From a checkpoint of a small masked spectrogram model.
Training: muon at rate 0.034, 7600 steps, batches of 512.
Rows from block 5 of the encoder of a small masked spectrogram model, named by matrix and row number. Rows with one number belong to one neuron. Each number is 128 + 32 x the weight over its row's rms, rounded and kept within 0 to 255. All counts start at 0.
After each neuron's rows are labels from the 100 clips, of 14848, where the neuron reaches its largest size: "strongest on" is what is common among them. Only what is clearly more common there than usual is listed. The data: melodies that start on their tonic, played by one synthesised instrument.
# gate: MLP gate (encoder.blocks.5.mlp.gate.weight, 1024x384), inputs 288-383
# fc1: MLP up (encoder.blocks.5.mlp.fc1.weight, 1024x384), inputs 288-383
# fc2: MLP down (encoder.blocks.5.mlp.fc2.weight, 384x1024, transposed), outputs 288-383

gate.337 [ 89 129 153 142 144 177 160 121  60 178 150 179 118 138 113  71 110 118  94 159 100 175 124 179 109  60 192 112 150 159  96 177 151 134 172 150 112 197 133 155 167  88  94 177 141 140 182 107 132 132  96 150 130 147 150 134  93 115 142 186 132 138 126 102 204 106  74 167 117 154 113 111 201 162 137 103 120 111 125 138 124 135 106  96 179 144 149  81 146  85  69 126  80 129 149 118]
fc1.337 [110 161  98 126 146 144  81 104  40 131 167 168 175 110 152 122 138 147 150  91 123 137  66 142  52 109 133 198 114 125 148 158 145 145 126 134 130 145 155 177 159 182 120 151 116 117 170  88 174 106 148 165 171 170 132 163  65 123 129 113 121 103 131 135 109  88 111 181 130  92  92 145 168 150  92 132  68  98 127 203  65 160 196 139 114 146 103 129 119 144 145 131  93 103 143 135]
fc2.337 [ 96 130  58 126 170 164 164 111 167 192 124 113 111 136 154 153 155 113 176 177 169 146 112 122  80 111 143 131 119 173 106 149 123  46 139 120 199 180 124 170 164 137  79 112 137 126 132 126 116 146  95 146 138 132 152 145  97 103 105 116 164 125  96 167 152 118 105 116 152 142 115  96 103 124 143 122 113 203 129 103  97  94 163  97 103  93 135 149 120  54 142  85  87 144 114 135]
strongest on: vibraphone-like

gate.109 [132 163 161 184  99 187 147 112 149 117 147 136 129 115 159  74 107 102  95 105 113 129 123 160  85 151 123  97 157  76 160 128 160 129 189 128 171 159  97 114 129 147  92  64 126 150 117 181 153 106 118 124 102 140 121 144 142 115 156 158 162 139 165 129 123 146  97 192 104 137 131 152 126 114 107 141 109 164 149 113  99 125 172 154 140 164 144 142 192  62  66 113 105 106 151 145]
fc1.109 [149 155 103  70 168  97 123 162 137 143 166 117 132 178 133 194 156  56 157 115 142 152 150 168 129  69  99 196 105 159  83 132 118 160  65  42 120 118 115  79 105 143 115 205 134 122  88 135 107 144 173 108 122  67  99  85 116 101 113 192 123  87 102 168 123 118 120 100 140 172 106 138 123 125 149  82 123 107 131 105 109 128 136 162  69 108  82  72 106 141 190 106 104 109 156 152]
fc2.109 [113 147 158 116 152 123 109 123 130  99  55 155 137  84 122 117 139 141 116 103 111 124  97 139 132 152 135 126 104 137 150 118 124 136 187  66 102 164 132 148  93 130 165 137 148 165 201  95 107 165 130 156 149 153 156 138 125 155  52 110 116 187  81 104 141  82 104 110 180 139 116 142 109 121 141 137  89 157 154 126 123 102  87 111  98  92 181 197 131 119 144 135 146 185 167  91]
strongest on: vibraphone-like

gate.136 [170  85  85  68  82 119 165 101  94 137  89  83  86 124  84 143 164 161 105 122  91 110  60 191 148 151 114 146 150 138 206 127 154 162 155 172 155 174 138 126 119  89 156 128 110 138 107 105 160 155  85 151  93 133 170  73 148  77 101  78 105 132 128  74  92 114 117 170 133 152 132 149 136 186 108 138 150 116 154 135  88 113 129 105 202  95 106 116 177  83 109 165 210 150 145 158]
fc1.136 [ 91 113  94 179 179 173 127 124 106 150 121  60 105 104 125  87 112 105 135 137 160  81 152  94 134 111 142 110 104  84  92 188  92 166 161 158 120 103 115 143 119  89 137 145 106 114  84 131 160 188 132 163 150  76 103 157 134 150 106 131 103 105 151 162 190 159 156 159 172 122 113 163 193  90 111 133 105 156 117 120 123 173 113 172 132 149  79 150 129 142 166 130  77  92 106 155]
fc2.136 [ 80 161 127 113 158 152 133 140 102 105  79 137 188 167 134 168 144 126 159 111 163 122 148  59 167 131 167 144 108 104 120 100 177 163 150 218 156 137 115 169 157 146  92 132 163 144 136 142 116 143 123 106 116 114 105 156 102 123 156 131  71 130 109  96 175  84 114 111  99  93 118 159 144 152 153 143 164 158 196 135 171 133 149 144  47  99 186 135 208 135 104 114 165 128 101 141]
strongest on: vibraphone-like; marimba-like

gate.144 [213 124 142  72 179 109 153 137 130 124 168 119 197 102 116 221  77 126 154  84  84 130  71 130  78 175 101 151  86 155 140  76 151 106 145 166 146 159 122  91 133 119 140 109  89 159 132 149  74  99 141 128 165 101 143 175 126 104  70 179 130  90  90 153 158 103 104 121 112 142 111 141 136 130 170 154 136 157  96  84 145 159  97 139  84 129 133 133 106 114 123 128  68 133  75 193]
fc1.144 [ 90 168 144 193  81 178 114  86 134  75  78 115  80 166 138 100  88 136  91 156 141 151 127 119 181 127 130 140 129 159  61  93 114 191 108 122  72 110 135 205  64 114 103 128 177 160 107 148 181 152  74 168 163  94 162 119  93 120 184 131 173 117 169  78 111 159 103 121 131 130 109 121 108 133 109  75  90 104 153 152 156 121 151 142 158  74 152 155 176 162 122 144 143 109 144 100]
fc2.144 [160 104  84 137 170 132 107 112 147 133  95 145 102 126  57 133  86 127 176 122 139  62 113 146 156 145 131 128 179 124 100 128 195 139 123  76 112 157 157 122 154  99 148 142 123 145 152 171 121  83 161 147 198 128 153 114 144  98 144 101 123 154 147 112 135 145 146 139 132 146 167 147 153 130 160  93 153 154 168 131  99 167 120 135 152 107 161 143  88 142 172 100 153 144 103  84]
strongest on: white noise; pink noise; square lead

gate.445 [118  93 148 100 120 150 136  95 146  95 100 111 127 158 143 129 180 108 121 113 140 139 152 109 113 119 144 175 213 134 106  71 138 133 151 176  93 164 112 142 139 105 122  96  71 128  99 161 177  63 140 163 144  86 173 128 139 112 137 103 134 163 128 158 195  76 120 145 109 129 108 180 153 152 120 135 135  79 124 147 116 154 118  97 128 122  76 114 181  78 143 187 123 144 163 199]
fc1.445 [171 106 129 153 129  90  85 115 132  82 169 113 127 117 148 163 125 101 132 147 174 113 131 124 141  72 154 152 114  99 107 113 124 103 160 172 135 161 120 165  98  94  99 132 150 152 117  88  76 115 144 132 128 112  99 156 143  85 155  84 143 141 100  89 116  69 122 120 116 102 152 134 119  96 156 156 178 112 101 134 104 163 101 122 163 115  89 160  83 109 146 193 142 102 144 162]
fc2.445 [128 144  99 118 160 153 225 102  98  71 111 109 166 156 132 162  81 122 112  55 109 125 119 156 163 129 116 154 160 150 140 148 127 128  51  96 129 109 148 128 100 160 123 127 150  66 172 147 121  94 157 106 131  93 160 162  95 179 179 130 160  92 131 134 105 159  68  88 112 144 180 154 144 161 154 133  80 190 109  67 111 154 192 129  92 121 133 128 176 159 190  97 176 138 166 116]
strongest on: organ-like; clipping

gate.349 [136 167 117 128 179 150 106 160  97  97  78 152  88 111 175 138 152 146 110 164 155 142 142 147 125  34  62 137  95 109  69   7 136 111  38  88 148 137 136 142 173  99 150  81 157 107 151 111 109 169 127  94 142  95 117 129 122  68 129 118 174 106  95 164 132 116 124 199  96 119  99  86 171 107 119 124 122 152 165 130 195 106 143 115  99 128  89 138 172 141  51 135 132 108  83 142]
fc1.349 [148 145 149  67 170 133 141 149 129  75 200 144 134 165 137  91 155 151 154 119 158 144 140 151 126 137 148 169 154 115  74 166 194 139 162 168 120  79 147  88 138 120 171 158 139 124 109  63  92 135 160 136  91 173  61 171 135 122 134 128  50 122 135 168 101 132 143 152  78 151 153 151 160 108 138 118 134 120 146 139  99 161 144  86 145 125 124 134 123 153 120 144 119 160 138 129]
fc2.349 [ 45 153 141 108  77 167 115 144 177  96  90 110 134  81  86 161  66 166 141 124  72 121 168 160 156 163 145 155 157 151 101 126  75 164 169  92 112 150 145 149  88 142  64 121 141 156 160 215 159 125 148 112 115 140 148 140  88  98 173 139 104 103 133 138 105 183 138 166 171 105 116 106 111 116 116 129  97 121 178  96 129 136 113 167 164 137 122 130  74  89 144  83 141 133 141 161]
strongest on: white noise; sine tone; flute-like; instrument: saw pad

gate.673 [179 152 139 146 149 131 145 143 155  93 158 150  86 177 193 108 116 126  82 175 133 185 131 113 106 162 205 159  97  94 103 101 103 159 117 161 142  66 131 102 151 137  80 118 144 113  88 171  98 150 119 175 178 189 115 161 121 110 171 100 139  97 102 115  77 132  83 152 148 124 100 110 102 125 117 139 130  65 190  89 168 164 172 164 166 194 106 154 111 100 143 133 121 144  77 150]
fc1.673 [124 108 128  56 114  93 120 107 120 148 161 112 151 162 138 202 137 152 106 139 134 137 109 154 173 141 139 149 100 139 143  88 166 151 106  98  56  67 131  82 105 165  49 174 165 150 172  95 106 160 108 160 136 143 200 178 130 147 139 142 129 120 100 124  98 144 122 103 127 164 179 131 140 110 199 106 159 109 140  71 127 148 158 164 125 140 123 162  76 162  82 143  80 107  99  83]
fc2.673 [175 152 157 129 102 175 226  83 134  84 158 158 136 107 116  67 187 139  72 111 121 129 108 149  92 128 116  90 131 112  75 100 129 164  99  84 135 174 121 105 113 112 126 133  64 116 146 113 194 132 175 152 149 138 118 146 139 106 132 122 152  93 103 112 174  94  98 168 121 109 140  85 220 136 107 110 135  91 128 134 127 187 169  94 188 153 158 129 118 114 146 122 115 164 173 127]
strongest on: white noise; organ-like; bell-like; clipping

gate.314 [190 108 168 166 112 146 147 155 124 153 154 123 155 113 151 129 148 143  78 138 137  97  95 107 159 136 144 139 132  54 164 146 121 118 138 160 104 105  82 132 140 136 181 140  82  66  78 148  88  70 130  91 145 168 124  64 122  71  89  84 111 114 154  99 173 141 125 130 107 124 165 146 136 154 140 149 118 159 168 138 153 122 130 158 111 130 116 124 184 115 126 100 137 152 108 157]
fc1.314 [118 134 128 124 137  93  90 121 122 120 169  74 179 196 107 129 163 102 171 146  91 141  80 103 148 149 131 180 120 146 127 156 136 158 123 113 165 149 154  69 123 122 135 182 147 127 115 103 136 100  93 129 171  82 122 152 140  91 155 117  91 135  99 178  97 116 170 149 172 152 127 151 110 110 102 134 168 158 107  94 196  90 129 115  73 107 138 106 176 144 173 133 181 151  94 127]
fc2.314 [ 55 103 131  72 170 148 124  93 154 147 181 123  91 130  82 142 124 119 128 140 134 149 120 123  92 123 123  57 113 132 207 190 147 106 163  86 132 115 141 110 124  68 142 118 131 147 133  74  72 186 104 102 116 180 104 164 141 107 158 180 147 159  93 136 115 100 145 154 135 145  85 126 107 132 110 152 168 120 121 194 103 131 101 166  70  79 214 203 198 138 132 160 146 161 134 153]
strongest on: vibraphone-like; piano-like

gate.188 [121 112 138 168 150 168 142 145  90  63 138 157 142 123 100 111 125 113 164 128  82 126 151 123 102 154 146 155 138 126 113 175 140  94 171 113 109  98 126 162 150 130 116 117 155 111 154 172  69 128 126 167 140 155  84  42 105 166 144  94 106 157 173 124 148 196 126 119  81 104  62  51 158  77 140  98 127 164 129 166 157  97 126  58 136 162  99 102 165 113  81 126  81 110 162 141]
fc1.188 [105 204 105  86 148 121 156 114 154 107 108 131 185  79  96 121 167  87 114 143  95 113 158 158 111 152 162 116 135 120  84 106 145 157 140 130  86 123  98 135 133 149 104 145 179  33 130 139 105 122 153 151 157 111 124 108 119 115 125  76 143 104 110 144 144  86 141  81 149  78  53 150 112  98 138  99 121 158 174  70 124 128 168  75 118  83 107  90 106  82 106  72 122 119 152 136]
fc2.188 [134 130 109 160  99 116  88 180 107 155  92  85 106  83 139 107  92 155 104 148 165 120  91 177 208 141 129 147 159 105 166 194 119 133 132  96 136 192 109 141 116 148  81  96 156 195 129 102 150 131 128 140 128 146 138 178 177 126  90 105 101  85 164 143 107 115 145 151 102 155 114 113 123  78  87 148 149 147 199 127 105 122 146 194 122  85 152  82 115 122 126  87 164 110  95 109]
strongest on: white noise

gate.669 [ 87 152 141  89 155 146 117 112 153 133  84 122 125 117 139 148 185 152 151 134 128 118 122 156 169 113 138  82  99 106  87 166 112 117  78 163 157 140 177  81 163 205  94 123 142 130 115 136  89 157 166  62 164  65 110 175 151 138 108 189  92 144 130 111 132 148 101 116 170 151 157  96 159 126 131 135 143 124 129 120 140 146 133 150 138  98 190 141 105 111 166 111 154  99 114 105]
fc1.669 [113 122 123 112  57 145 114 106 126 106 119 144 150 142  94 134  96 101 165 204 112 119 177 138 119 175 166 159 161 139 125  97 195 114 182  80 138 132  77 138 111 124  95 106 139  84 177 125 169 151 161 189 117 113 195 121 143 135 117 157 107 141 131 165  90 144 150 106 121  98 128 138 143 129  38  97 144 109 127 137  98 154 143 114 154 150 162  54 134  91 130 120 157 125 127 174]
fc2.669 [ 57 167  87  95 133 167 154 109  97 150 112  82 115 109  88 100 109 164  84  83 128 149 143 133 121 113  44 178  87  66 117 192 104  92 107 146  86 120 180  91 140 196 104  96 172 118  72 118 130 147 100 124 128 121 122 131  68 176 147 122 182 107  83  90 189  91 100 141 180 123 127 121 112 175 137 121 163 114 113 124 128 128 208 162 141  87 112 158  90  93 181 121  48 147 137  88]
strongest on: vibraphone-like; marimba-like; tonic: F